From a checkpoint of a small image classifier: held-out accuracy 99%, trained on coloured fractals of 300 iterated function systems on busy backdrops.
Rows from block 3, named by matrix and row number. Rows with one number belong to one neuron. Each number is 50 + 12 x the weight over its row's rms, rounded and kept within 0 to 99. All counts start at 0. After the name is the row's rms in percent of the matrix's.
# u: gMLP up (value half) (model.blocks.3.mixer.u.weight, 512x256), inputs 0-127
# v: gMLP up (gate half) (model.blocks.3.mixer.v.weight, 512x256), inputs 0-127
# out: gMLP down (model.blocks.3.mixer.out.weight, 256x512, transposed), outputs 0-127
u.461 089:50 32 81 78 47 63 47 59 46 67 42 43 42 50 52 41 28 46 45 53 53 42 67 42 71 50 50 48 56 32 63 64 49 58 22 56 41 42 57 31 46 38 63 43 58 30 34 51 45 42 47 57 37 31 45 42 33 64 64 27 54 45 32 47 33 60 46 45 57 42 51 47 44 40 59 60 55 57 37 44 48 52 44 50 49 60 70 44 16 64 53 45 36 51 46 59 42 31 36 45 49 67 51 42 36 52 65 33 55 54 39 37 68 56 58 47 40 75 73 59 51 26 52 52 58 73 55 54
u.462 105:58 64 65 54 52 48 65 53 54 72 74 58 36 59 55 55 61 45 22 23 58 63 30 61 47 57 55 55 65 55 63 46 61 46 52 44 74 49 42 42 68 55 48 37 52 49 64 56 37 62 44 48 64 51 54 70 53 52 45 85 47 56 63 56 63 28 27 66 37 58 45 67 57 52 45 38 38 69 56 46 41 68 60 44 46 41 41 62 64 33 47 47 51 41 42 53 53 34 40 39 66 64 51 46 37 70 60 45 55 58 66 51 49 58 50 49 52 52 50 43 42 57 41 49 48 60 49 31
u.463 091:40 43 56 44 39 28 62 39 53 39 54 43 45 59 63 37 63 43 62 40 56 54 57 60 50 49 30 73 41 46 49 33 38 44 48 61 56 34 50 67 55 57 26 47 49 63 63 70 69 50 45 56 61 56 44 40 50 48 63 55 52 55 53 37 49 51 49 42 28 51 73 69 20 48 43 30 51 67 53 44 41 56 51 52 51 70 42 59 46 37 31 72 60 59 38 53 36 23 44 60 33 45 68 46 72 43 46 41 62 42 58 63 50 49 38 47 32 49 39 76 25 38 52 50 54 45 39 58
u.464 103:43 67 80 57 74 39 59 55 64 51 59 34 49 48 35 30 37 58 23 51 47 61 38 62 56 38 59 22 42 54 39 55 57 44 45 56 37 31 33 49 38 51 54 52 48 46 58 49 34 69 56 50 44 35 66 32 43 47 49 48 63 38 37 49 74 43 34 32 46 66 42 74 53 34 52 65 50 69 55 61 65 62 50 57 44 34 39 48 48 39 38 44 67 63 49 40 36 46 74 46 15 62 65 42 33 61 40 42 65 35 64 31 38 33 57 59 40 56 38 49 55 76 55 53 43 63 62 45
u.465 115:63 54 44 47 44 49 57 53 57 44 51 48 51 38 61 41 46 79 39 79 41 56 35 59 52 41 61 69 50 46 57 45 59 45 41 43 65 77 52 62 48 49 37 65 44 48 27 46 42 49 47 74 62 47 42 55 66 63 49 54 47 30 49 51 63 52 40 36 52 44 58 60 45 44 37 62 43 53 22 43 48 71 53 48 78 53 47 39 33 60 65 33 53 48 38 40 45 59 62 31 70 50 46 75 34 55 43 43 46 54 78 41 54 40 78 61 59 58 73 61 28 46 37 74 40 48 66 50
u.466 098:63 42 50 53 36 43 58 28 39 59 65 62 33 47 42 63 53 50 68 53 41 57 44 37 50 50 37 63 55 39 44 42 68 34 68 30 66 56 52 31 33 54 59 61 26 50 55 37 61 45 57 47 43 43 49 53 56 55 52 50 22 58 53 53 70 54 63 26 36 57 40 57 40 21 36 57 64 42 42 79 71 72 49 61 42 73 56 66 47 61 66 46 45 53 42 28 60 49 40 61 51 29 47 58 59 55 43 58 54 70 51 66 49 55 73 24 48 47 58 53 48 55 43 40 67 64 59 80
u.467 115:31 56 38 44 58 70 64 55 44 42 43 56 52 36 43 42 60 42 32 42 41 82 51 68 54 40 42 22 49 47 48 51 54 59 65 40 64 70 61 36 52 41 27 30 43 40 53 55 54 48 52 41 60 48 32 65 31 33 49 66 48 40 56 38 61 42 49 43 47 60 51 39 50 54 52 36 45 41 39 37 44 62 43 55 44 71 53 70 62 41 70 32 48 52 75 86 53 52 41 52 39 59 38 57 61 59 27 32 32 50 42 51 59 43 65 39 67 42 55 67 43 37 54 15 68 41 71 78
u.468 113:42 40 57 54 55 45 42 75 49 56 46 48 55 50 61 49 61 64 47 49 40 38 50 33 39 59 57 43 63 34 49 58 51 55 74 55 55 58 39 55 63 60 52 54 40 57 44 59 51 28 61 66 30 78 40 66 45 58 42 73 60 18 50 28 53 44 27 16 62 57 50 65 41 55 48 47 37 54 37 69 53 40 32 52 42 54 40 46 54 37 58 50 47 64 42 63 47 34 36 46 33 56 51 41 58 65 44 67 43 40 67 74 64 47 53 62 53 48 60 63 72 59 37 59 40 45 52 49
u.469 109:58 73 42 65 78 39 38 35 40 44 43 44 51 61 45 53 37 55 61 56 78 44 49 34 60 63 48 44 44 52 54 80 53 44 45 36 51 53 67 51 31 59 71 60 25 51 48 69 46 70 44 37 57 43 51 37 60 43 76 26 60 37 58 58 60 33 49 49 47 46 47 53 37 55 56 64 60 57 37 48 54 31 56 42 41 53 63 62 39 42 56 43 39 48 35 51 35 49 50 48 57 55 32 50 64 54 55 58 37 56 45 54 59 61 62 49 58 44 44 29 31 43 54 50 29 70 40 39
u.470 116:42 42 49 39 57 50 61 54 45 45 33 38 54 57 45 47 42 46 27 57 31 71 33 25 55 35 41 59 41 46 46 49 22 44 38 35 30 72 35 37 57 46 71 51 58 33 49 59 56 45 48 61 55 51 64 33 55 77 45 49 66 59 66 44 51 41 44 41 46 43 72 45 43 55 48 28 39 51 41 42 51 58 46 61 48 63 52 48 50 51 71 50 39 52 37 64 46 56 49 52 40 56 45 35 42 56 33 35 32 43 39 51 49 52 39 56 49 68 72 46 38 58 63 73 39 45 36 39
u.471 097:60 29 51 61 48 44 57 62 28 23 47 40 32 39 51 68 22 65 66 67 32 36 53 67 60 49 54 61 54 58 56 52 50 38 48 36 48 49 47 48 61 60 57 46 19 70 37 53 54 43 66 70 61 67 37 46 66 48 58 54 51 53 41 45 24 46 43 43 51 24 63 55 65 61 40 50 48 42 53 30 35 37 55 51 64 54 67 47 43 57 50 61 62 62 39 37 56 56 34 58 49 53 24 55 40 23 46 65 40 52 50 33 60 51 46 41 51 70 55 50 22 56 48 73 59 40 66 62
u.472 097:42 56 49 73 39 37 44 39 41 18 48 64 51 46 42 06 49 57 27 34 67 29 66 66 78 37 58 49 35 52 56 55 58 27 47 56 37 38 36 49 34 60 59 46 45 30 39 68 46 53 63 67 45 56 51 55 38 44 41 56 34 35 56 60 30 58 71 51 62 45 34 38 42 18 44 34 36 54 65 64 65 48 43 47 41 51 40 50 59 43 43 45 45 36 48 33 18 57 50 35 54 60 55 62 50 49 47 51 59 48 75 39 58 45 42 42 60 42 54 32 54 47 55 56 52 47 57 60
u.473 101:47 57 47 74 56 49 42 67 68 46 55 66 56 54 55 35 54 58 39 41 40 52 59 59 75 47 59 45 40 47 48 45 47 57 25 46 64 42 41 69 30 50 55 42 54 43 43 48 46 40 42 40 69 53 51 27 54 50 56 51 40 43 46 47 40 40 51 73 46 78 49 45 58 43 44 60 66 83 32 60 41 35 57 43 40 61 37 38 46 62 67 36 62 38 50 47 49 52 32 74 63 58 41 55 83 63 32 41 60 61 32 56 56 63 34 35 34 33 41 48 40 43 31 58 51 40 42 49
u.474 117:45 47 71 44 31 47 33 50 50 48 74 65 53 42 43 70 80 74 40 29 26 57 60 47 45 82 70 38 35 53 48 48 37 39 62 63 42 39 40 54 44 63 33 77 47 56 51 32 68 31 53 25 47 67 27 39 54 46 43 61 35 52 39 35 47 59 53 48 50 47 70 58 41 50 50 66 44 68 61 59 67 48 59 57 44 36 29 23 61 50 52 33 47 65 51 60 67 37 44 69 52 58 53 80 47 60 57 41 65 49 44 68 55 53 42 50 48 32 58 42 50 59 68 47 35 29 47 55
u.475 103:48 42 46 50 53 62 61 51 55 40 54 47 59 44 51 44 55 43 41 44 56 22 62 50 45 65 67 60 53 56 47 42 42 40 20 56 65 60 43 45 73 56 49 40 50 47 49 58 57 33 36 61 33 89 62 52 52 47 38 73 41 46 45 60 27 55 37 52 48 42 39 46 47 61 35 31 66 61 72 31 44 71 53 45 37 59 45 52 29 65 64 61 43 41 51 72 69 51 16 52 61 41 53 67 46 39 51 58 44 52 49 57 73 58 58 49 66 46 66 61 55 84 56 49 50 56 55 51
u.476 090:55 46 37 37 35 51 28 56 61 65 36 44 71 50 74 67 38 53 79 33 39 48 53 51 46 57 64 42 52 25 37 46 40 37 58 51 48 42 49 58 66 54 66 62 59 49 62 45 60 46 45 38 40 54 42 49 65 52 30 59 51 46 62 36 36 78 70 63 33 65 32 64 64 59 44 55 51 32 40 49 57 45 44 59 55 58 49 35 45 39 67 56 65 61 72 37 43 64 57 55 58 64 47 50 44 52 62 41 43 56 35 69 57 50 58 51 46 59 24 45 50 35 62 53 34 42 42 24
u.477 103:70 40 57 44 52 62 55 52 52 63 59 41 54 46 49 57 64 61 40 28 53 71 32 62 55 19 41 70 51 45 50 55 25 65 44 46 44 43 53 41 66 43 50 62 75 34 45 46 56 61 50 18 41 46 53 37 45 45 53 61 55 62 52 45 47 39 54 43 28 45 41 65 75 44 47 56 51 45 69 66 59 38 63 47 38 37 61 56 55 56 53 62 43 33 61 62 49 51 56 67 33 57 27 60 62 63 29 31 38 46 55 61 51 30 33 71 55 24 50 41 58 40 57 25 59 39 51 49
u.478 113:41 38 61 63 54 62 63 38 61 32 51 58 54 55 41 31 57 40 53 54 50 39 58 60 55 55 37 57 45 45 62 45 55 37 47 38 07 47 42 52 31 56 60 55 62 29 58 39 47 39 35 22 54 46 70 24 59 49 42 48 53 42 64 55 72 32 48 43 63 62 47 37 29 64 44 80 31 44 60 56 48 45 37 68 49 47 57 45 55 48 36 35 54 51 34 47 51 46 49 64 58 39 57 49 47 63 71 35 77 46 44 47 32 46 45 65 42 60 58 56 55 44 78 66 57 50 61 52
v.461 077:67 63 52 49 56 39 35 64 45 37 36 41 50 61 45 47 36 45 44 46 47 56 42 65 38 62 33 60 22 45 42 52 45 66 32 49 49 57 78 44 45 38 67 54 68 41 57 61 48 39 56 70 47 52 45 50 42 23 52 62 61 54 47 52 32 50 33 55 52 34 47 59 47 43 66 44 44 67 63 54 70 60 51 60 44 39 53 48 58 56 41 50 49 78 38 55 61 40 68 68 10 67 47 53 64 57 44 39 36 25 56 49 69 47 48 51 59 59 40 63 66 27 58 71 46 43 52 57
v.462 095:42 50 54 57 62 59 55 39 57 45 38 52 64 41 35 61 59 26 75 54 44 16 50 36 39 50 74 54 45 37 64 43 53 26 58 47 58 59 40 36 49 40 38 50 59 48 54 61 34 60 19 45 68 50 60 41 59 53 52 59 54 48 46 55 44 36 35 53 39 32 42 45 49 64 55 42 49 70 37 54 38 61 43 38 63 69 61 53 39 51 69 47 54 40 50 64 42 45 48 57 32 66 45 48 62 53 29 60 18 40 66 37 47 54 59 50 66 61 48 45 46 68 49 32 31 36 30 65
v.463 101:40 55 54 46 61 50 29 50 58 51 43 32 47 56 40 53 56 41 58 52 51 52 18 54 57 30 68 60 46 56 44 59 40 58 50 50 78 36 64 42 49 42 36 53 30 58 44 62 59 44 46 46 53 53 67 56 72 65 45 65 42 43 23 35 55 33 47 57 46 66 61 53 70 44 75 49 59 58 47 35 56 45 58 25 40 74 57 22 50 71 82 46 60 49 61 45 60 46 61 65 25 34 65 57 63 83 50 45 56 58 57 53 52 38 51 47 71 59 53 46 51 53 46 38 48 39 57 38
v.464 111:64 49 30 50 34 60 46 43 54 46 47 38 27 43 50 63 62 52 55 55 59 27 61 57 35 42 55 37 44 51 35 49 46 54 48 51 51 36 28 42 57 28 66 15 40 49 57 49 60 44 41 55 38 69 50 33 63 46 64 21 45 50 43 83 42 61 52 66 38 31 53 59 47 53 56 66 56 63 43 66 60 50 38 51 41 40 37 47 65 56 49 30 41 46 46 73 62 46 53 56 51 59 60 46 42 57 31 64 34 56 60 44 58 39 69 51 54 59 59 76 33 43 56 76 68 58 51 39
v.465 112:37 42 68 60 61 51 71 38 64 62 48 41 64 51 41 67 51 50 71 54 48 59 48 27 60 52 56 85 79 47 55 64 54 61 50 53 36 49 39 52 46 61 39 45 30 51 42 66 43 52 51 57 43 53 30 57 53 31 62 53 60 64 69 56 48 52 48 48 18 48 41 68 51 43 32 42 61 54 54 49 54 45 57 50 64 44 49 49 43 39 51 45 35 39 50 38 44 43 37 54 51 63 50 65 44 68 44 51 30 54 28 53 34 61 66 62 52 56 53 52 65 53 59 44 52 42 48 33
v.466 104:49 53 46 24 55 57 46 42 59 41 57 55 41 31 46 53 30 59 83 53 52 60 59 43 52 55 39 53 35 56 62 47 50 27 46 48 69 54 40 66 43 56 54 51 58 22 37 38 67 51 35 55 52 40 35 52 54 47 51 39 45 30 63 46 56 47 46 54 27 38 36 65 43 51 31 50 57 54 53 50 47 64 35 47 51 44 50 36 64 49 56 27 41 73 37 53 54 31 48 66 40 51 27 34 53 36 47 34 59 48 76 41 63 42 45 34 43 39 41 33 49 62 53 52 52 55 65 48
v.467 112:50 21 58 53 52 57 76 48 57 37 45 33 19 50 51 70 41 66 50 38 71 34 43 58 59 51 42 46 39 43 53 53 47 42 37 48 51 43 61 52 49 50 51 39 50 42 54 29 55 76 56 33 67 65 39 35 42 44 40 30 57 55 37 65 53 38 52 31 57 45 52 41 50 65 49 53 48 32 62 56 44 54 56 52 66 63 64 63 50 65 62 54 61 46 31 51 42 61 52 51 48 65 44 46 23 60 58 64 52 27 50 48 59 52 66 46 52 38 46 28 66 61 28 65 57 52 48 66
v.468 104:52 52 59 43 55 46 45 48 54 50 64 41 46 50 31 30 49 45 54 44 33 33 39 50 54 46 47 32 29 70 56 40 52 63 46 40 61 63 43 57 34 47 56 37 51 67 37 26 73 48 42 39 44 54 41 51 46 40 48 59 34 63 50 39 63 44 48 33 60 55 63 46 48 56 47 30 62 35 36 48 44 50 41 64 62 63 50 55 37 61 39 63 50 54 59 57 61 68 53 55 73 41 62 44 71 37 41 49 41 41 55 60 53 41 56 36 52 24 25 51 60 51 57 56 48 48 39 48
v.469 108:48 47 39 50 46 21 58 61 51 26 57 61 27 53 37 24 62 42 55 43 55 51 43 52 44 52 35 56 48 73 47 60 44 57 51 44 45 53 47 31 48 56 46 46 53 55 27 90 37 56 44 84 34 31 64 57 68 48 45 41 47 44 48 66 51 51 74 61 44 44 48 51 49 41 72 34 60 44 44 37 79 36 57 33 62 51 47 73 63 49 51 39 51 55 66 48 41 45 31 44 38 45 53 38 40 54 54 40 53 58 58 53 32 58 36 55 53 35 47 37 39 43 62 62 61 51 61 52
v.470 115:44 56 57 38 43 35 35 52 70 39 67 58 66 25 24 24 27 65 53 27 41 41 41 49 45 34 41 46 63 31 62 73 55 67 61 49 42 51 28 40 41 32 45 59 64 57 57 63 32 52 38 69 41 40 64 68 58 33 60 36 37 54 40 70 42 46 43 33 38 28 62 68 48 35 52 44 37 69 58 54 62 48 49 43 61 35 51 47 56 67 47 58 42 66 50 50 52 60 45 46 56 37 49 59 65 38 72 48 50 47 60 51 49 41 37 30 63 48 66 63 45 50 55 29 58 49 54 57
v.471 092:44 62 40 36 73 43 55 36 51 43 62 44 53 64 48 47 44 40 54 63 57 40 43 48 53 49 37 29 41 60 65 51 63 41 47 57 32 43 37 50 47 46 55 56 27 65 57 45 58 26 26 81 52 23 45 45 41 42 41 43 50 51 36 42 46 48 43 58 42 62 58 64 43 63 45 44 43 38 42 64 41 38 46 50 42 42 32 47 32 61 31 20 56 45 42 34 40 54 29 40 53 71 50 37 46 45 48 54 65 56 46 55 62 49 67 38 56 56 35 60 40 62 50 51 52 17 55 38
v.472 107:41 63 44 32 56 35 53 45 43 34 35 51 52 45 54 33 76 45 40 65 54 67 62 60 49 59 50 24 44 49 71 66 57 71 45 60 49 53 42 36 45 51 48 49 70 48 37 80 43 63 65 63 40 55 52 46 50 38 47 43 40 75 53 70 40 39 48 69 57 24 60 39 40 65 58 45 51 63 51 50 53 58 40 61 33 63 44 37 51 73 51 29 70 61 41 46 49 54 52 49 58 44 66 38 36 43 59 61 70 47 54 38 37 42 45 46 50 71 56 55 38 58 42 67 44 44 58 42
v.473 091:51 44 35 48 25 37 48 76 55 61 68 36 46 40 33 32 55 39 55 41 38 47 50 59 41 52 50 36 58 55 44 65 40 58 33 37 48 55 46 51 43 48 31 65 60 52 52 49 58 62 08 37 47 40 64 35 30 50 57 79 36 50 36 44 21 56 46 36 60 42 73 54 74 75 51 47 39 65 68 32 53 49 54 72 51 31 54 52 47 39 56 57 28 66 37 49 54 62 60 35 56 54 47 41 46 35 55 37 44 35 50 60 26 66 59 62 61 70 40 51 68 45 43 56 35 45 40 49
v.474 101:55 60 57 46 45 48 52 72 54 31 52 44 73 58 44 60 70 69 62 37 68 58 53 44 36 34 22 53 44 67 58 43 62 75 47 52 54 46 66 42 55 44 44 39 65 47 46 76 32 42 60 54 62 56 38 44 40 49 56 43 45 82 55 43 41 33 58 71 42 22 42 49 47 45 42 61 59 57 53 32 26 47 46 51 60 40 57 47 60 56 47 47 48 54 34 63 51 41 45 47 43 71 41 74 56 57 56 52 92 47 48 42 31 75 60 48 42 53 49 71 63 52 28 60 33 64 64 53
v.475 100:47 54 40 43 53 44 52 56 58 70 69 50 46 35 24 63 50 14 44 32 20 57 45 61 49 53 31 42 50 67 35 60 37 28 52 46 29 50 47 49 49 41 58 77 36 78 65 52 49 46 44 55 69 34 63 51 51 50 34 35 32 58 23 45 42 44 34 44 44 53 48 54 44 55 52 54 65 48 41 57 49 67 51 62 51 62 43 67 43 48 68 58 57 26 40 43 47 37 70 70 52 50 58 38 67 46 48 47 69 42 71 56 51 30 25 40 46 65 57 52 63 37 57 53 51 18 58 48
v.476 103:55 74 47 61 52 46 37 91 45 34 46 43 45 42 52 53 69 33 30 53 55 51 43 34 46 47 37 33 50 52 42 50 35 73 53 61 41 51 67 64 58 52 41 50 76 45 51 50 58 53 47 21 45 64 39 41 38 52 46 57 52 52 54 52 70 35 76 34 53 57 50 59 26 49 58 70 43 45 38 57 50 27 48 59 58 64 50 49 59 37 45 40 50 67 40 58 41 65 61 46 43 59 61 51 39 20 63 44 53 31 73 81 60 63 56 40 36 50 50 51 60 35 39 41 53 58 53 74
v.477 109:56 53 54 75 68 50 47 56 60 61 54 59 40 36 47 30 52 47 79 51 39 67 15 38 49 64 42 65 30 54 59 43 47 62 83 40 54 53 58 63 69 38 55 51 47 38 39 56 56 47 57 51 46 49 50 22 68 47 57 40 61 40 63 46 60 30 25 44 54 34 51 61 45 38 23 45 54 45 78 28 64 61 46 35 64 55 71 50 49 35 51 55 57 47 60 30 41 60 44 54 58 61 39 66 62 53 55 50 55 30 47 42 34 39 68 52 54 52 54 46 44 57 40 63 43 45 46 31
v.478 078:60 70 39 46 46 47 21 58 42 51 63 31 66 48 42 31 67 48 41 52 58 45 44 45 72 57 35 70 43 46 52 55 44 40 36 50 53 32 60 40 42 54 46 48 51 55 52 38 35 46 42 42 28 42 43 49 65 48 49 57 31 34 52 46 51 51 42 54 55 46 50 37 23 38 54 66 91 64 57 53 62 42 77 43 42 34 44 56 66 51 69 43 53 20 44 30 35 42 66 46 43 31 57 72 38 43 50 45 44 50 17 50 39 42 56 59 49 71 48 26 46 35 51 49 39 65 52 65
out.461 088:61 68 43 39 45 53 44 24 36 58 55 52 66 36 40 40 38 55 62 47 57 71 48 50 60 40 51 37 28 58 36 59 44 56 46 69 82 56 35 39 62 60 48 39 39 47 57 56 46 69 33 41 57 77 50 28 76 45 54 52 60 48 58 36 79 61 84 62 61 59 26 54 34 43 35 46 40 41 75 49 65 27 41 49 74 43 43 45 34 46 46 45 57 46 62 36 56 65 56 79 52 42 44 45 66 61 37 49 52 67 40 43 45 32 48 61 52 33 35 24 35 72 49 47 45 49 57 39
out.462 093:36 25 53 46 58 53 42 56 41 43 41 33 43 52 64 68 55 50 68 49 36 63 45 54 56 62 51 51 40 61 52 61 44 67 43 61 68 58 40 40 32 60 44 46 64 41 60 49 43 50 49 41 29 75 26 46 40 49 53 46 61 47 51 58 35 56 54 42 55 54 42 49 65 41 53 47 67 31 49 44 69 47 39 60 64 45 36 41 66 51 39 52 42 37 61 52 56 45 61 78 55 76 22 57 47 25 35 39 51 62 70 44 68 46 47 52 54 35 54 70 58 58 48 43 44 50 44 42
out.463 095:59 50 47 44 49 82 30 59 49 76 52 51 46 59 55 53 62 60 66 42 47 30 52 50 49 50 71 46 52 67 54 57 55 37 65 43 48 57 69 54 45 35 43 52 60 54 41 33 39 37 62 62 40 51 48 68 49 55 33 55 57 53 59 44 38 69 74 58 36 13 63 53 63 52 58 47 21 43 51 23 70 32 59 51 55 40 44 43 55 47 75 37 61 43 73 67 57 61 69 63 47 42 51 41 26 43 70 44 22 37 40 44 51 47 43 66 58 46 54 57 54 58 48 34 39 38 56 51
out.464 104:64 56 42 50 45 60 58 37 29 46 40 48 48 54 60 67 65 58 64 37 33 34 58 43 48 49 42 79 55 37 51 63 48 53 49 57 46 56 66 35 48 33 58 54 45 51 65 36 49 43 54 46 50 54 40 47 47 48 60 44 43 55 56 69 16 58 64 61 42 44 57 34 48 52 47 47 74 17 37 33 29 36 35 54 40 57 46 76 54 55 63 30 36 30 40 49 53 42 53 45 34 49 47 71 55 41 38 73 46 48 44 79 59 76 49 49 56 32 69 52 60 26 43 48 55 44 46 69
out.465 119:43 34 39 63 51 53 56 35 57 35 50 60 75 54 25 50 49 44 62 52 54 27 41 60 60 49 49 53 24 60 48 40 50 50 42 48 57 19 58 61 29 48 46 55 45 41 35 51 59 50 50 27 44 27 48 52 57 63 33 46 57 56 57 63 64 38 61 73 64 50 39 47 44 56 69 45 80 55 54 60 52 48 50 46 51 33 46 41 56 50 53 65 64 51 57 50 43 35 56 54 44 60 65 62 68 38 53 54 66 55 63 43 66 42 28 30 40 59 63 50 45 75 50 39 49 29 48 65
out.466 086:45 55 44 56 68 44 55 54 55 45 40 36 55 53 49 25 57 27 38 22 50 19 49 34 38 49 34 62 49 68 67 53 29 56 52 53 64 59 49 60 58 20 62 48 63 27 63 70 45 65 55 71 21 52 43 54 51 64 38 75 69 43 51 62 24 39 32 70 61 67 46 23 39 74 47 55 58 45 50 33 51 38 51 41 58 52 45 47 49 43 36 47 65 56 38 63 34 67 48 47 61 61 62 59 50 52 73 59 53 43 65 37 37 60 52 68 39 33 37 61 47 31 50 40 47 52 53 46
out.467 127:69 52 59 50 43 51 41 50 64 82 58 63 63 26 55 53 37 36 59 40 59 38 53 50 49 61 63 57 53 44 73 51 34 33 61 48 33 54 29 48 47 53 52 36 53 55 50 58 66 55 34 52 45 52 78 47 69 50 44 38 72 63 50 42 44 49 51 51 74 54 46 65 60 60 62 57 39 41 40 45 61 63 51 43 60 34 65 61 53 55 42 65 78 40 36 56 58 58 52 50 66 53 71 49 52 59 69 46 40 46 48 50 30 38 27 63 46 49 41 44 61 63 45 54 32 79 38 36
out.468 110:74 57 23 61 66 42 30 46 50 43 53 47 50 52 53 75 39 46 56 39 38 53 34 48 43 48 35 51 38 33 48 39 47 51 48 70 49 58 39 62 33 74 29 49 40 58 50 44 63 78 64 74 58 45 45 45 53 37 41 57 28 52 41 42 34 39 49 52 47 53 82 52 62 40 53 71 67 38 41 65 38 36 45 38 59 35 57 57 52 30 77 62 60 57 44 63 61 59 60 44 78 60 47 52 55 40 52 51 52 54 47 50 49 56 40 41 56 47 56 26 38 39 50 59 42 41 44 57
out.469 103:36 44 56 40 45 47 52 56 63 44 60 43 37 43 48 33 51 53 37 52 12 56 40 56 36 57 30 47 62 37 65 36 52 39 43 41 52 49 66 73 55 40 35 32 41 48 36 81 69 53 51 69 48 52 49 38 58 38 51 68 57 39 50 48 22 82 63 43 46 61 49 54 69 48 39 45 38 29 30 34 47 59 56 59 32 69 48 40 38 54 53 49 44 45 60 57 51 46 49 26 47 44 55 67 52 51 54 61 57 59 49 55 64 33 31 56 63 51 65 51 64 49 53 72 51 54 65 52
out.470 114:53 34 56 61 49 52 38 44 71 42 28 50 40 45 60 27 49 59 50 50 68 52 57 32 36 48 52 64 54 64 28 48 71 19 50 32 35 42 70 49 39 45 77 46 53 42 70 45 61 41 62 50 56 38 28 46 45 38 51 44 46 47 64 70 24 74 59 57 55 43 52 44 59 34 48 84 41 68 50 67 40 46 44 35 38 48 52 50 65 26 40 59 47 41 49 40 64 46 43 56 60 47 37 36 57 47 44 39 58 57 54 48 42 53 57 59 54 56 63 40 41 61 46 47 38 52 35 39
out.471 095:58 72 38 23 46 49 41 46 49 53 39 49 54 37 49 62 69 44 38 22 67 43 66 44 40 60 39 31 56 31 44 59 55 59 60 68 48 68 28 47 42 22 36 47 51 49 50 61 38 50 48 69 35 46 60 52 45 60 46 54 42 52 62 51 66 56 36 54 56 67 28 64 60 64 50 39 68 33 54 51 56 56 63 52 50 40 43 61 60 58 54 58 35 36 52 86 38 54 62 60 48 52 63 52 56 63 57 54 67 49 76 51 43 35 37 51 58 30 71 56 59 40 50 38 44 44 50 37
out.472 096:67 64 67 39 47 46 34 51 52 72 34 40 38 60 27 59 61 63 72 54 44 50 42 53 46 45 51 33 39 28 72 63 60 57 53 62 45 60 48 57 73 32 53 65 50 50 67 35 51 43 68 46 51 60 40 27 41 53 45 60 64 64 54 44 49 52 54 40 56 52 73 58 66 50 49 48 73 54 33 46 34 36 64 40 38 34 48 33 46 55 50 42 67 41 54 68 64 47 47 51 78 64 51 44 54 30 36 39 64 60 47 47 45 60 42 75 42 54 59 72 43 38 49 34 66 62 31 48
out.473 101:58 25 73 43 31 45 43 35 49 64 68 38 39 50 57 47 59 60 47 56 43 33 52 37 30 67 71 60 38 33 40 54 50 53 69 55 23 66 66 34 48 49 56 49 67 45 55 53 46 55 48 46 46 59 49 75 45 56 51 55 72 47 80 48 56 57 56 44 40 42 53 62 30 53 33 45 45 20 50 38 76 66 44 61 40 35 48 46 64 45 57 43 52 67 34 51 47 45 60 33 58 55 59 57 52 63 76 60 60 43 51 57 54 35 39 53 56 78 53 63 52 43 40 35 37 42 45 45
out.474 112:46 38 41 51 53 48 56 61 59 47 74 30 54 58 55 33 41 36 59 58 71 64 38 76 44 29 29 47 59 58 52 53 47 88 55 48 42 36 45 52 45 52 59 62 54 63 62 37 09 37 56 46 31 28 61 47 69 42 47 32 59 62 38 59 50 48 37 47 48 46 70 47 33 54 54 58 47 56 45 42 68 47 48 26 57 74 27 52 44 55 38 74 54 59 58 41 44 57 69 55 51 45 60 41 62 59 48 61 54 52 43 50 37 55 43 54 66 51 54 50 35 44 29 42 54 54 51 53
out.475 104:54 39 21 53 71 19 38 54 60 57 45 38 33 60 53 35 49 44 59 46 50 72 36 54 34 38 45 49 57 62 48 59 52 52 75 59 40 42 51 51 51 57 56 37 26 43 27 50 47 43 46 46 72 30 38 57 45 51 39 50 55 64 63 37 52 53 68 62 67 67 43 44 47 31 59 45 48 73 52 58 42 34 67 45 52 56 62 34 66 50 31 56 67 51 46 65 48 53 57 51 47 29 51 43 60 46 34 42 50 76 44 55 36 34 42 42 43 50 62 47 46 42 52 48 59 30 55 53
out.476 104:45 62 59 62 48 55 58 46 68 44 42 35 61 29 43 52 49 52 50 58 54 49 61 45 58 37 62 65 46 57 49 53 48 67 53 36 45 65 55 45 66 59 44 52 47 31 29 48 36 44 39 50 57 59 71 34 48 28 57 41 35 33 48 66 63 29 51 54 60 68 58 46 49 55 59 68 46 38 63 47 19 57 42 42 47 68 39 42 27 68 42 41 63 21 54 45 52 44 45 50 66 61 32 42 57 59 49 74 55 50 69 54 51 45 46 43 32 56 58 47 46 57 44 54 38 38 63 57
out.477 103:30 55 32 27 51 69 51 42 48 57 60 50 34 57 54 37 51 41 52 45 36 46 51 57 63 45 56 41 58 64 41 64 30 71 64 47 55 26 53 50 35 68 60 35 52 63 64 72 53 56 31 61 39 64 32 49 47 36 55 67 31 38 64 36 45 24 45 55 68 66 50 59 60 54 33 45 54 55 48 19 43 71 51 42 65 53 60 77 34 41 46 74 49 54 65 47 58 55 47 68 71 30 74 38 48 31 41 61 52 51 42 54 63 50 61 49 41 39 62 42 56 46 69 54 48 42 56 30
out.478 096:68 52 48 54 44 43 56 49 51 48 46 59 60 55 49 60 59 31 45 48 39 50 40 48 38 46 52 47 47 35 61 59 40 43 58 50 53 53 71 31 56 66 60 56 26 61 42 45 42 69 55 49 54 45 43 69 42 44 43 38 06 54 64 55 26 47 37 74 49 40 55 58 40 56 33 44 63 60 38 31 68 49 58 31 43 41 69 54 57 43 47 51 76 34 60 38 65 41 49 37 48 54 63 70 61 64 68 54 43 64 36 42 56 43 50 69 62 61 43 49 36 55 50 66 31 49 55 63